{
  "head_dim": 64,
  "parallel_block": false,
  "inner_norm": false,
  "moe": "soft",
  "drop_path": 0.15,
  "moe_every": 2,
  "expert_mlp_ratio": 0.5,
  "slots_per_expert": 2,
  "layers": 16,
  "width": 160
}
Rows from block 10, named by matrix and row number. Rows with one number belong to one neuron. Each number is 200 + 30 x the weight over its row's rms, rounded and kept within 0 to 999. All counts start at 0. After the name is the row's rms in percent of the matrix's.
# fc1: MLP up (model.blocks.10.mlp.fc1.weight, 640x160), inputs 0-79
# fc2: MLP down (model.blocks.10.mlp.fc2.weight, 160x640, transposed), outputs 0-79
fc1.364,088,198,156,217,194,185,176,197,225,259,230,201,184,262,169,199,207,234,232,190,225,196,180,132,193,243,202,193,219,211,181,169,204,191,155,218,202,201,152,196,240,199,148,234,193,253,214,173,207,215,187,188,191,175,226,166,214,183,175,186,197,165,231,235,225,203,208,196,202,164,239,187,233,166,189,143,223,147,141,159,200
fc1.365,078,185,216,185,222,183,271,206,238,208,300,231,215,253,262,174,231,179,232,203,163,203,237,203,234,191,267,196,190,198,197,182,180,222,194,183,165,213,171,169,233,224,198,174,211,232,179,233,199,170,172,191,163,190,193,193,210,169,155,200,163,167,159,248,250,228,232,190,144,233,206,171,162,227,215,198,185,176,133,136,165
fc1.366,079,263,174,174,183,188,190,193,212,136,186,157,233,185,210,154,165,166,209,217,213,188,219,217,201,229,206,192,275,205,153,199,216,219,184,214,149,189,191,184,207,148,172,199,197,197,218,212,195,184,186,177,217,161,182,152,198,158,160,212,188,147,165,225,222,168,183,179,203,190,200,144,247,188,213,216,211,183,166,116,166
fc1.367,097,151,209,247,223,202,209,225,243,163,233,262,211,215,218,182,190,177,159,231,255,159,205,174,199,206,192,224,184,182,239,224,211,186,224,249,190,229,187,209,246,261,205,168,212,178,181,128,211,200,202,246,201,180,170,217,169,204,187,230,176,212,254,213,231,239,226,182,207,190,210,160,228,210,153,168,230,196,147,147,208
fc1.368,090,172,214,193,236,175,198,184,257,176,197,236,196,277,167,202,222,181,187,224,223,211,231,176,222,217,180,218,217,186,162,177,191,186,211,229,223,216,255,147,262,218,183,153,236,188,153,144,205,179,246,214,214,185,206,143,204,166,199,243,161,210,246,241,208,238,182,209,222,183,170,135,192,127,235,220,200,201,143,145,175
fc1.369,105,225,201,205,188,203,208,208,202,206,221,173,185,192,195,172,198,190,240,257,140,183,256,169,181,253,227,149,242,233,186,213,171,186,190,195,161,177,166,151,197,221,207,151,191,245,223,224,239,159,249,216,177,183,222,191,203,199,175,247,164,161,187,180,241,176,199,184,148,216,192,180,220,207,187,194,253,226,161,177,135
fc1.370,093,169,202,186,218,163,191,204,248,189,196,201,244,256,211,222,222,147,231,234,232,259,251,226,211,239,187,242,239,261,205,196,171,220,163,239,189,246,200,239,229,268,158,186,159,205,212,164,166,221,210,245,158,207,188,228,155,153,188,215,165,227,215,249,211,201,164,200,210,175,200,221,182,154,233,236,237,223,181,190,172
fc1.371,140,201,135,207,232,201,215,191,226,193,217,200,187,213,187,179,188,193,231,178,204,152,162,219,166,191,233,180,238,191,156,177,103,165,137,242,173,187,173,148,220,197,176,223,197,235,221,159,196,196,238,240,185,195,230,235,160,194,191,178,241,208,170,176,207,205,173,211,199,166,209,171,266,234,205,189,215,198,204,222,249
fc1.372,106,209,221,168,218,151,242,197,251,192,205,237,173,247,228,234,218,172,156,170,218,158,146,211,223,189,156,207,224,173,219,204,194,199,146,198,163,183,163,155,206,186,192,243,178,231,220,215,227,188,215,236,190,188,230,245,160,207,171,228,246,165,149,219,172,150,181,181,201,195,182,200,254,183,172,203,214,205,193,220,177
fc1.373,083,205,186,182,190,188,176,159,170,172,216,193,248,185,218,191,243,201,193,218,161,104,163,181,197,251,175,174,215,165,238,226,210,204,164,193,216,195,144,154,209,186,256,152,208,175,168,149,239,166,193,224,176,150,216,200,185,169,156,163,177,209,175,247,237,195,175,176,182,217,210,184,205,183,201,228,265,193,157,219,169
fc1.374,083,225,180,179,222,209,195,190,180,174,258,215,167,218,207,186,182,225,177,223,215,179,193,191,177,162,250,228,187,251,212,190,133,204,160,264,199,210,209,147,199,204,247,223,165,213,225,153,138,189,166,199,171,168,240,165,155,150,238,208,193,222,219,184,220,149,208,227,166,205,242,149,209,188,188,219,250,169,185,176,138
fc1.375,095,188,191,193,232,217,218,229,260,223,189,230,188,224,242,163,208,201,200,198,205,162,150,175,193,209,185,196,197,229,209,163,170,182,156,166,168,178,182,183,232,202,207,235,182,204,231,254,230,188,220,169,142,185,207,164,163,202,175,166,170,166,209,241,249,294,242,217,196,214,224,150,215,218,150,261,187,181,215,159,141
fc1.376,094,150,152,243,236,207,240,188,213,235,210,225,201,212,227,222,198,216,195,258,189,162,239,196,192,166,200,246,204,173,164,225,184,220,157,245,199,166,207,219,232,217,184,203,153,162,208,173,214,196,215,275,147,188,214,143,209,210,189,208,190,196,217,226,187,238,243,208,150,207,269,199,218,161,168,226,239,249,189,118,182
fc1.379,090,233,199,210,240,198,197,173,218,152,237,229,205,244,195,142,169,155,219,215,181,181,202,171,204,179,258,215,241,198,226,157,240,223,148,243,212,205,191,188,174,219,216,214,216,168,266,199,189,177,205,210,201,143,185,178,210,157,162,226,193,172,155,149,214,228,151,151,206,230,224,157,242,227,178,226,225,204,134,175,167
fc1.380,121,190,168,212,205,182,241,199,247,215,196,215,211,212,184,174,181,171,190,179,174,172,197,246,201,174,192,180,228,178,171,172,103,154,119,250,160,199,204,111,220,159,203,201,203,248,234,177,215,206,193,232,179,196,174,230,176,207,175,211,216,211,198,190,179,185,160,193,202,167,216,174,263,188,196,204,201,189,226,188,196
fc1.381,093,230,211,223,193,156,210,220,217,220,216,214,226,206,226,126,197,196,219,229,236,172,221,204,191,188,234,220,197,171,187,188,205,240,165,271,226,211,224,195,247,209,157,224,167,186,173,209,176,169,206,249,169,235,212,143,188,197,141,188,178,189,202,165,185,219,218,205,204,239,273,165,198,199,194,166,252,214,183,161,220
fc1.382,096,200,143,243,211,147,209,167,223,199,247,176,233,196,157,167,218,188,185,192,176,225,219,133,178,208,200,187,247,166,113,210,146,190,220,200,160,155,170,168,236,217,191,207,182,181,236,189,215,170,244,184,207,177,219,158,194,189,124,204,202,236,218,224,215,203,215,222,179,191,183,142,237,188,157,193,194,230,199,214,157
fc1.383,093,229,206,186,206,183,243,234,233,223,248,195,190,241,204,170,189,147,220,178,207,193,224,173,201,226,196,150,250,190,172,201,193,240,169,243,160,168,231,196,186,183,196,233,213,200,243,165,198,227,153,240,194,201,191,173,177,203,162,225,232,232,162,220,156,161,214,212,192,184,182,108,166,243,206,187,205,240,127,183,142
fc1.384,082,170,203,244,177,235,190,158,183,198,255,188,236,218,215,179,184,189,220,229,197,153,186,193,225,166,171,173,184,210,194,175,172,248,186,194,152,178,220,137,224,203,245,232,213,181,216,142,181,181,222,250,180,197,214,150,212,180,202,185,190,164,191,204,195,212,176,175,191,231,171,203,200,226,176,190,192,177,187,89,124
fc1.385,084,191,195,225,195,158,253,158,234,138,227,242,207,236,170,187,239,195,170,239,194,245,210,196,163,177,193,221,234,245,171,232,185,235,205,180,197,205,232,213,257,187,211,154,245,185,159,197,177,227,180,194,177,212,233,178,182,202,189,219,178,241,215,201,252,244,146,216,233,167,204,196,180,152,228,219,242,259,155,133,158
fc1.386,101,202,210,192,182,208,215,197,282,166,191,191,176,256,199,206,214,160,150,230,209,190,181,191,160,228,185,218,190,184,209,233,209,211,190,198,209,181,211,167,264,230,163,187,209,243,267,163,193,223,228,217,164,178,178,200,170,142,217,208,232,181,264,203,215,218,231,219,227,178,281,234,216,138,152,224,184,225,196,185,186
fc1.387,115,187,183,233,216,148,201,239,247,225,219,186,227,208,186,193,201,229,165,217,178,191,162,223,216,222,173,190,214,202,213,198,183,165,161,182,230,231,182,149,139,223,205,201,157,205,244,237,230,177,171,242,148,181,177,195,169,167,166,234,244,166,207,207,223,201,167,219,153,164,229,209,294,226,220,172,187,197,223,244,159
fc1.388,098,163,211,227,204,113,158,203,199,240,224,189,213,217,148,195,210,213,229,256,181,196,183,163,234,224,201,235,189,205,210,161,186,246,198,234,192,220,249,190,207,264,179,234,123,222,256,244,167,153,203,207,217,161,231,180,212,214,147,253,265,174,220,179,204,184,186,259,140,217,218,173,237,165,204,196,191,208,197,209,169
fc1.389,108,242,222,215,206,199,234,199,203,209,233,194,179,224,205,200,189,187,180,205,220,210,191,195,254,179,215,145,186,172,214,219,201,201,169,199,232,212,239,212,175,178,179,172,163,153,208,218,196,187,197,270,217,144,140,192,179,201,195,258,217,173,177,242,165,201,135,174,200,153,264,168,179,174,205,214,196,238,118,183,191
fc1.390,116,193,247,172,265,144,218,180,264,139,215,204,194,252,212,178,201,161,197,219,212,229,190,199,188,216,214,230,203,173,197,193,187,188,216,268,179,182,254,238,252,225,162,184,212,231,185,167,167,209,231,228,198,217,236,191,184,170,232,172,240,234,198,207,172,190,205,208,193,203,204,181,211,158,216,197,223,243,173,224,231
fc1.391,089,194,154,211,233,199,223,216,188,222,246,186,166,231,172,188,210,220,194,180,237,204,206,211,231,181,186,157,237,178,215,261,181,194,169,195,194,231,164,178,250,218,191,182,159,172,165,228,216,188,205,219,242,233,228,163,226,161,169,186,158,216,212,185,220,174,177,121,219,165,170,212,200,136,119,231,273,208,175,147,157
fc1.392,088,183,168,262,206,210,257,216,226,178,205,206,220,216,190,174,201,203,215,213,171,159,187,166,187,201,198,251,186,226,196,162,187,210,150,248,179,180,184,188,221,243,162,187,192,259,235,147,173,156,205,239,167,155,241,228,134,141,159,192,221,181,182,177,196,170,243,167,194,209,238,153,239,175,203,196,204,179,208,153,140
fc1.393,095,200,182,164,230,218,229,204,243,224,209,238,221,244,187,173,252,199,163,221,212,206,176,164,123,209,205,218,222,229,189,152,177,211,181,230,186,171,185,176,242,239,201,141,186,226,250,211,187,158,221,184,186,198,233,214,165,184,165,205,173,133,238,214,167,202,248,214,183,230,253,205,225,155,198,211,174,211,176,196,192
fc1.395,094,193,169,211,198,182,233,225,204,149,250,222,186,223,230,226,249,163,222,222,213,177,229,200,212,194,227,195,269,185,210,254,212,201,202,257,170,275,214,175,204,229,171,151,189,187,207,192,182,214,216,193,224,160,191,185,206,182,159,217,159,208,260,216,192,169,192,195,211,174,197,213,187,176,171,207,171,152,193,177,200
fc1.396,093,200,218,262,218,147,171,187,236,207,200,188,187,236,166,185,200,224,224,223,194,197,260,158,223,210,188,244,214,247,246,181,197,187,203,263,236,191,207,196,221,261,187,169,133,212,264,262,233,138,196,197,218,165,182,181,182,176,204,284,213,140,212,172,206,184,165,202,131,185,236,177,240,151,251,165,201,222,191,234,166
fc1.397,123,184,164,212,221,166,174,231,261,172,177,203,212,269,174,177,184,238,215,182,210,217,198,227,177,180,218,199,166,186,179,160,123,218,178,242,173,210,209,140,223,201,177,166,197,204,192,162,217,241,257,219,207,177,198,227,195,179,223,231,238,202,208,186,207,202,148,174,217,181,190,137,248,182,214,201,193,197,178,203,187
fc1.398,088,189,187,224,214,180,187,221,204,200,283,164,182,209,173,184,209,204,179,190,190,150,220,182,164,160,218,149,225,148,211,194,163,249,211,238,153,197,180,210,199,176,154,199,160,183,194,175,206,180,189,226,157,194,206,171,179,173,194,242,197,157,155,207,124,201,187,207,204,227,209,207,178,140,196,226,226,191,135,158,156
fc1.399,094,162,129,228,260,217,200,177,221,147,249,170,214,207,275,202,231,174,172,206,227,167,242,192,216,174,183,257,197,205,200,202,186,220,206,177,203,155,201,140,196,262,223,219,193,204,229,135,183,190,194,226,199,219,224,214,136,205,234,198,213,212,220,182,179,249,216,193,179,229,246,174,185,191,162,175,221,147,171,185,183
fc1.400,086,260,198,211,206,188,179,220,179,169,184,192,209,207,170,193,170,199,202,158,148,217,206,184,208,242,248,226,258,171,163,262,131,199,163,174,186,224,207,203,258,221,173,264,155,163,226,180,180,209,222,228,199,185,151,157,215,209,161,189,187,170,230,183,228,167,189,186,200,203,198,130,203,166,156,188,250,242,223,181,166
fc1.401,083,173,166,225,242,138,162,223,230,221,230,185,196,229,164,166,198,194,208,232,209,232,155,211,184,225,162,183,223,223,225,188,160,219,224,220,158,267,208,152,205,221,173,192,160,200,228,229,200,200,176,202,203,149,235,193,187,169,177,192,241,118,213,198,259,230,176,228,156,211,218,182,235,208,224,261,190,198,149,206,215
fc1.402,095,230,243,202,249,149,242,165,202,221,222,183,163,245,176,188,171,156,235,188,151,215,172,193,228,225,250,190,194,211,214,216,190,250,139,175,183,246,182,220,217,249,234,178,211,154,182,162,184,191,163,197,154,161,225,214,218,183,216,239,138,224,156,190,207,171,152,228,184,217,168,144,182,171,209,196,177,274,144,177,222
fc1.403,102,254,137,268,178,169,184,182,225,246,297,163,163,189,161,177,209,203,217,215,203,171,175,198,218,214,176,160,182,227,230,193,197,214,178,210,196,234,182,170,203,215,187,253,207,220,215,208,199,121,216,192,154,187,217,178,174,163,166,152,211,202,170,250,244,149,215,242,194,160,180,204,287,207,204,203,234,167,200,223,224
fc1.404,084,203,166,230,175,130,190,190,197,172,207,213,161,214,131,143,217,209,237,177,199,185,228,130,180,239,236,206,185,168,173,181,171,253,220,282,210,191,194,232,247,230,209,181,146,192,191,213,207,188,234,247,234,181,182,202,188,205,166,239,178,214,215,181,235,151,143,185,210,201,220,148,240,217,208,182,206,265,166,188,148
fc1.405,095,217,197,197,214,213,220,165,198,195,254,179,230,195,191,233,207,200,256,197,170,192,185,226,182,175,223,212,272,221,156,178,158,230,218,195,180,190,217,146,226,201,151,224,153,216,253,140,174,167,207,230,162,167,184,207,207,193,136,225,152,217,207,219,243,205,205,179,216,237,246,142,200,198,179,189,250,181,159,177,165
fc1.406,096,237,220,218,212,178,222,181,239,213,209,211,219,177,226,199,222,170,165,244,191,183,227,146,228,206,200,180,275,188,197,222,198,252,205,210,222,225,188,207,230,190,236,193,168,227,257,192,227,205,247,180,188,212,220,161,210,129,158,216,185,123,227,234,272,210,212,184,196,217,186,200,199,160,196,254,223,158,182,172,222
fc1.407,120,135,197,206,183,167,199,212,194,198,258,179,238,204,209,211,227,199,201,182,236,140,217,194,173,196,172,219,215,227,191,197,189,203,189,207,201,231,172,223,247,163,145,187,164,233,203,175,163,147,187,204,201,182,188,194,192,202,171,179,219,190,180,194,224,243,234,251,182,165,253,181,243,224,169,179,229,236,195,185,171
fc1.408,092,178,197,208,206,219,240,166,183,225,257,193,210,206,156,182,225,208,192,216,161,152,210,154,216,208,187,216,170,162,186,232,197,202,152,150,220,177,214,237,225,219,198,173,177,199,188,240,165,187,203,204,192,119,206,186,158,189,201,166,201,229,180,240,209,266,156,173,210,171,264,207,201,171,169,249,233,237,205,154,195
fc2.364,064,180,216,185,239,209,253,157,208,183,174,155,210,171,241,204,190,191,209,179,222,212,179,178,230,89,176,191,203,141,208,173,222,223,206,212,215,189,260,168,170,133,267,189,196,184,221,194,176,199,203,215,224,239,212,197,194,99,221,140,191,204,249,186,164,173,175,151,187,220,229,184,153,166,186,223,177,153,229,180,202
fc2.365,022,197,217,242,213,196,199,197,174,195,173,201,224,156,215,228,205,206,217,239,174,167,247,237,211,221,206,231,241,241,205,190,225,129,203,114,205,227,198,220,164,206,184,182,208,213,226,167,192,177,199,163,175,195,157,218,253,224,220,249,201,284,206,148,149,198,228,170,250,200,179,214,149,186,210,186,185,181,250,214,183
fc2.366,051,169,228,220,170,243,242,175,176,209,158,242,163,179,189,257,159,208,189,247,184,205,213,222,237,228,188,203,187,251,202,199,272,219,190,195,204,187,183,207,168,215,239,209,237,208,270,217,215,183,102,248,196,164,186,209,196,209,246,234,216,235,173,219,188,252,206,189,233,204,174,205,135,211,192,171,191,151,208,222,228
fc2.367,076,206,164,232,197,239,164,178,159,212,209,141,198,201,191,203,171,233,184,174,203,264,227,248,238,203,180,167,190,161,158,232,210,171,207,176,242,160,170,216,202,142,167,223,187,244,207,237,207,208,207,197,253,189,160,196,207,196,242,171,239,208,105,146,188,196,222,209,166,207,178,230,149,258,237,214,193,176,238,222,198
fc2.368,097,188,229,229,218,218,236,251,225,220,163,177,197,252,198,229,212,231,179,225,241,181,165,119,246,172,203,153,231,183,236,185,213,235,188,214,189,188,202,204,132,178,215,171,162,180,234,231,235,208,245,211,157,203,206,230,208,160,193,235,174,202,237,249,213,182,206,203,180,180,234,200,201,202,162,131,164,196,280,172,150
fc2.369,112,206,189,185,209,225,182,215,214,226,140,177,200,173,191,177,171,271,236,231,183,209,210,162,235,182,220,183,195,191,162,210,191,201,178,165,205,218,179,197,144,188,267,190,172,198,221,251,192,186,219,172,155,234,201,216,188,146,192,209,221,239,234,231,193,165,252,161,154,195,210,197,148,237,237,171,186,114,258,252,193
fc2.370,059,176,195,255,242,183,189,219,205,208,221,260,235,218,204,201,197,223,191,190,237,192,194,171,202,233,206,204,189,168,191,152,163,219,198,233,218,202,230,203,155,152,166,212,206,218,204,242,204,224,165,186,206,220,177,221,278,149,216,217,157,172,277,189,196,182,269,220,214,286,175,208,220,154,209,213,186,171,204,191,194
fc2.371,225,198,193,232,186,255,135,146,173,188,217,202,188,240,171,180,170,231,182,201,210,188,211,110,239,163,187,154,228,215,204,187,196,227,189,174,198,185,190,181,169,217,226,150,133,220,229,218,229,264,215,204,194,221,171,232,200,216,160,247,179,226,237,231,199,183,207,158,225,177,199,215,182,216,227,203,171,168,199,202,289
fc2.372,125,221,219,200,164,262,177,195,189,186,202,222,218,155,253,166,255,209,217,205,231,189,153,181,234,213,156,176,156,174,153,205,215,237,199,135,174,228,209,152,179,167,197,202,227,160,176,196,211,207,199,159,263,238,245,196,225,178,217,155,116,222,209,227,216,225,217,218,210,182,172,245,147,205,156,221,184,171,230,174,202
fc2.373,048,229,207,220,200,222,192,191,216,198,144,201,143,178,240,191,250,189,230,204,216,206,245,184,219,242,205,217,173,209,175,184,180,192,210,167,191,211,190,208,149,216,206,262,184,208,219,237,159,192,156,177,211,217,195,191,162,110,199,212,153,194,269,252,183,245,231,246,158,169,191,209,143,153,168,176,217,156,169,220,172
fc2.374,045,222,300,216,254,182,139,187,194,216,216,227,189,166,213,243,157,224,249,181,220,176,206,229,184,178,183,222,212,202,195,221,194,186,230,202,174,232,223,194,174,172,212,190,226,215,189,203,227,177,181,186,209,220,201,242,239,232,234,222,226,151,190,138,200,212,221,239,274,168,163,229,205,164,258,200,157,214,178,153,225
fc2.375,065,219,160,211,192,168,143,199,216,154,239,164,200,181,189,218,218,188,208,202,247,217,252,185,230,291,210,196,204,193,179,261,166,197,239,183,170,226,134,145,230,235,202,201,176,184,184,179,213,150,250,208,212,196,194,199,178,171,236,247,167,178,215,220,223,240,223,279,177,184,200,206,207,189,226,191,253,264,185,196,218
fc2.376,029,189,181,269,195,235,171,187,130,229,256,209,196,190,202,208,154,245,220,213,244,195,179,159,227,201,200,192,237,230,221,170,228,207,208,140,182,181,234,225,166,243,214,193,129,219,255,171,235,207,179,168,203,244,185,242,229,242,231,200,261,149,187,210,180,234,191,192,205,218,189,236,167,139,214,225,177,194,221,222,216
fc2.379,066,196,201,207,234,160,208,228,226,216,203,135,229,236,208,216,159,228,146,191,157,258,182,190,203,225,185,228,255,239,218,247,227,204,216,173,191,216,168,211,201,208,218,202,202,210,246,184,239,168,212,156,179,183,213,194,220,182,229,242,260,198,175,183,225,213,173,215,194,187,199,245,175,197,237,197,219,251,257,210,198
fc2.380,171,196,210,230,142,274,135,130,176,205,212,188,192,220,166,168,189,239,176,207,206,183,201,115,234,163,183,151,195,219,188,189,222,236,195,166,218,176,186,206,167,205,237,148,122,219,228,241,223,256,225,188,181,218,160,214,219,216,175,258,173,169,224,252,195,183,217,178,217,195,213,237,176,213,203,215,180,172,186,205,256
fc2.381,041,170,197,211,183,197,171,217,158,190,205,214,209,166,190,189,174,258,236,208,169,236,237,211,202,227,154,166,214,156,168,262,215,163,263,186,197,238,231,165,200,178,158,194,189,197,196,169,188,200,234,207,245,132,165,165,252,124,191,195,163,188,171,194,271,187,173,202,174,183,178,234,187,286,207,244,180,158,192,223,213
fc2.382,054,179,218,179,232,201,152,206,189,191,195,216,226,172,228,253,230,219,239,202,239,184,204,195,197,176,201,223,200,172,233,179,263,192,225,172,173,197,260,219,186,185,237,170,209,196,129,186,229,214,182,148,193,204,197,181,266,214,245,163,188,226,206,161,171,213,222,192,217,221,177,224,201,185,260,175,209,170,163,206,183
fc2.383,078,188,225,235,234,213,180,187,207,253,154,200,185,194,183,251,201,230,214,168,127,205,211,221,173,210,157,230,238,205,172,211,151,158,215,205,205,191,180,219,185,209,212,221,221,222,239,204,188,168,187,193,184,169,194,227,231,193,223,163,254,196,213,116,160,191,235,230,179,220,167,198,207,227,231,202,216,219,210,255,148
fc2.384,026,189,196,204,218,225,162,208,186,206,209,222,173,141,263,246,160,238,195,172,278,200,173,176,196,203,188,211,207,203,261,196,220,191,256,195,194,265,219,215,158,209,179,251,220,174,249,194,192,175,176,191,233,229,205,202,217,131,221,190,202,179,203,164,156,178,192,208,187,210,174,250,183,171,185,251,176,237,204,221,208
fc2.385,074,187,244,213,203,195,206,194,236,211,172,163,180,221,205,214,222,209,177,202,211,226,206,132,255,178,202,161,230,164,185,144,184,231,197,186,190,182,255,191,128,208,230,175,128,181,271,218,213,198,226,204,210,208,186,223,179,66,204,202,192,184,239,249,206,187,159,213,187,182,243,175,172,176,186,176,143,190,241,188,135
fc2.386,073,186,187,256,172,191,231,165,196,200,213,285,211,185,191,180,164,191,170,216,205,167,144,188,218,157,200,206,171,228,270,145,172,224,224,262,213,207,175,201,133,199,233,214,203,186,222,191,206,209,137,220,161,212,217,249,234,243,151,255,158,195,246,165,159,143,206,157,269,235,225,217,261,174,184,243,194,219,216,188,204
fc2.387,114,190,197,196,185,193,235,148,187,140,208,206,145,197,190,203,161,192,188,180,227,228,206,142,215,152,174,233,175,150,209,186,232,205,247,191,209,177,243,221,212,206,176,201,218,180,181,206,180,226,200,215,240,221,164,183,200,138,232,135,179,218,220,206,187,208,263,146,203,189,217,189,91,188,174,271,183,174,202,198,218
fc2.388,052,213,235,225,188,259,242,127,199,184,183,142,202,171,180,215,169,219,204,210,172,205,174,222,200,181,186,146,175,228,208,238,237,207,219,186,197,185,159,227,206,116,199,171,210,195,197,214,182,246,154,222,186,190,174,215,221,176,200,180,160,205,186,203,195,168,220,172,230,170,183,253,174,226,204,236,227,148,204,217,183
fc2.389,130,146,191,220,211,213,234,223,155,236,198,168,196,180,177,242,160,231,194,252,149,195,222,198,194,171,175,222,223,193,213,245,240,198,213,170,166,158,171,225,166,185,221,172,229,249,254,195,235,195,199,176,176,168,191,188,231,241,247,188,240,248,158,125,207,237,230,171,224,202,176,247,185,212,211,218,210,199,223,217,237
fc2.390,133,180,198,263,177,221,186,199,196,265,210,177,189,230,169,225,199,246,200,199,205,192,172,135,242,194,186,167,198,174,206,195,187,222,177,159,194,166,176,207,154,186,215,190,161,231,207,238,223,213,206,180,203,203,184,191,261,179,230,255,163,185,223,260,214,215,213,215,172,214,213,209,199,204,150,170,207,147,227,172,133
fc2.391,051,199,183,229,225,212,159,223,193,229,188,213,213,149,225,196,214,175,215,177,260,154,194,202,220,224,242,210,195,191,183,202,207,199,220,231,179,218,212,202,210,153,203,258,178,229,191,155,170,187,173,159,202,215,274,171,171,208,218,234,153,235,254,173,135,136,168,228,166,182,161,218,193,155,192,223,186,216,214,224,197
fc2.392,047,175,239,217,204,219,188,203,263,165,218,180,199,185,202,181,213,172,188,217,196,187,183,197,233,242,175,243,140,213,184,227,174,197,217,197,191,239,207,192,186,173,165,205,190,202,187,192,199,180,182,189,207,170,207,159,167,56,219,236,194,175,188,247,274,227,186,226,231,109,215,209,200,188,187,199,143,220,194,193,186
fc2.393,087,238,177,249,185,171,195,188,186,152,236,175,171,176,187,194,175,166,187,205,184,223,178,194,266,207,172,198,214,190,176,233,148,195,253,184,202,250,228,190,229,193,137,226,133,196,246,193,188,182,177,203,269,207,204,167,218,160,179,199,232,243,205,200,208,204,221,231,201,143,209,207,211,170,224,228,217,251,210,177,223
fc2.395,138,143,175,213,199,234,192,235,217,194,173,206,199,207,196,173,191,222,201,199,228,202,188,245,216,277,222,191,209,211,178,201,167,115,177,164,203,173,205,206,218,168,198,217,167,215,189,140,153,197,147,205,199,203,210,189,162,182,213,232,235,227,167,183,136,201,218,199,181,169,196,248,200,200,228,180,226,218,217,208,200
fc2.396,054,210,253,175,226,226,236,119,184,192,215,208,165,209,235,204,204,192,187,203,211,210,168,176,250,168,190,144,204,187,231,209,227,230,216,169,198,170,205,204,152,192,245,214,192,142,264,206,207,207,164,227,205,197,144,230,200,87,197,174,220,225,199,224,206,226,221,213,273,229,197,248,162,204,146,243,225,174,186,172,203
fc2.397,155,192,209,212,192,225,186,167,204,209,198,176,203,237,187,191,186,222,191,210,214,194,212,97,226,147,221,170,213,195,190,183,227,245,193,191,218,191,204,221,146,222,254,133,149,206,209,239,229,243,227,202,150,227,154,212,224,184,131,266,141,188,246,232,195,167,227,156,210,238,247,225,188,198,176,185,170,157,196,198,204
fc2.398,067,170,193,233,230,216,165,170,221,194,218,211,238,181,178,220,148,230,176,197,202,224,162,144,250,247,170,240,203,210,197,176,199,223,209,199,201,254,209,199,171,188,195,234,195,152,256,229,215,196,201,184,189,188,196,251,207,167,201,186,200,193,202,196,246,165,204,210,210,184,199,213,141,212,225,162,171,210,211,250,193
fc2.399,058,141,205,214,216,242,162,235,175,188,196,264,229,196,191,189,159,251,236,170,197,154,209,257,199,255,216,170,199,154,214,220,217,196,223,190,207,265,174,191,201,191,171,211,261,174,191,181,196,170,212,192,226,205,191,155,216,206,260,212,176,290,172,181,151,192,204,170,198,196,202,254,194,245,211,196,184,203,242,200,232
fc2.400,047,202,192,229,204,207,164,218,191,227,208,256,224,187,212,152,208,257,191,222,158,203,257,194,182,255,190,185,168,199,164,171,199,235,167,213,198,218,201,180,149,205,205,135,202,251,198,226,233,226,246,204,208,228,187,214,230,149,194,245,156,185,187,163,191,197,215,173,203,258,209,208,206,225,201,199,196,132,233,240,172
fc2.401,041,191,213,186,189,275,235,162,206,196,190,170,217,152,202,244,226,172,189,219,209,202,216,220,213,219,204,146,195,185,167,235,188,195,208,161,188,167,200,222,200,173,186,180,193,257,145,217,193,243,213,202,221,245,156,218,190,177,226,146,178,281,223,184,188,201,240,193,239,122,155,231,116,181,191,138,198,173,181,207,160
fc2.402,071,153,214,191,214,203,195,220,257,221,189,219,179,170,202,255,241,209,244,218,256,156,197,218,186,206,163,191,194,164,228,169,171,194,189,204,190,216,250,143,154,141,213,193,216,191,212,209,199,152,154,171,219,203,247,220,193,138,248,174,191,191,235,184,197,178,214,202,217,178,172,152,210,170,168,174,155,181,233,214,207
fc2.403,107,185,201,212,185,244,208,200,212,199,208,202,212,216,189,241,195,199,193,192,204,218,233,151,191,242,218,210,212,163,167,203,178,210,215,174,208,169,255,192,179,190,177,181,191,186,201,185,196,233,195,185,210,205,180,197,227,142,229,248,132,206,279,219,269,176,222,169,222,168,202,189,142,172,163,155,190,178,138,161,127
fc2.404,039,176,265,183,237,229,155,244,198,206,171,197,223,207,217,217,220,240,185,203,231,207,250,171,202,227,179,188,201,166,147,208,229,194,252,175,199,236,274,233,134,182,201,181,153,174,182,176,199,152,187,184,223,193,202,213,233,144,217,199,193,211,210,164,194,200,188,210,246,255,182,286,207,217,197,150,171,188,219,190,237
fc2.405,058,191,225,237,191,171,204,244,155,233,200,243,204,182,201,161,173,267,234,205,185,196,197,214,211,229,205,204,220,158,196,194,181,211,168,151,191,196,215,216,158,234,203,234,227,160,186,222,216,191,227,201,205,223,201,207,255,302,220,184,219,226,187,158,206,204,215,174,205,224,168,201,174,236,191,152,206,176,206,163,192
fc2.406,064,183,204,200,185,229,194,218,207,201,197,200,229,145,161,203,162,181,209,242,188,154,227,181,176,208,251,221,205,223,159,171,211,236,208,162,164,190,200,201,184,187,179,185,230,249,187,171,195,248,187,188,212,216,233,208,244,256,227,239,109,268,214,146,158,201,218,185,287,160,203,233,194,168,181,207,199,176,227,168,216
fc2.407,119,178,219,157,192,184,208,188,194,242,181,208,202,210,181,232,230,206,200,198,187,222,185,141,213,125,169,169,187,156,232,170,297,216,202,177,196,200,254,227,147,203,233,166,207,174,229,216,193,176,232,212,184,203,194,191,185,212,206,204,172,195,239,240,192,149,181,132,144,218,202,171,183,220,162,161,133,145,215,247,163
fc2.408,032,166,195,198,191,174,189,202,152,249,181,224,184,151,237,247,208,181,207,188,196,184,186,184,210,135,170,188,208,195,205,226,247,182,192,154,233,219,246,202,175,247,146,201,202,252,248,156,165,207,209,193,206,216,152,150,236,172,260,196,185,227,228,200,182,201,253,139,167,202,172,170,172,213,194,247,135,197,197,216,209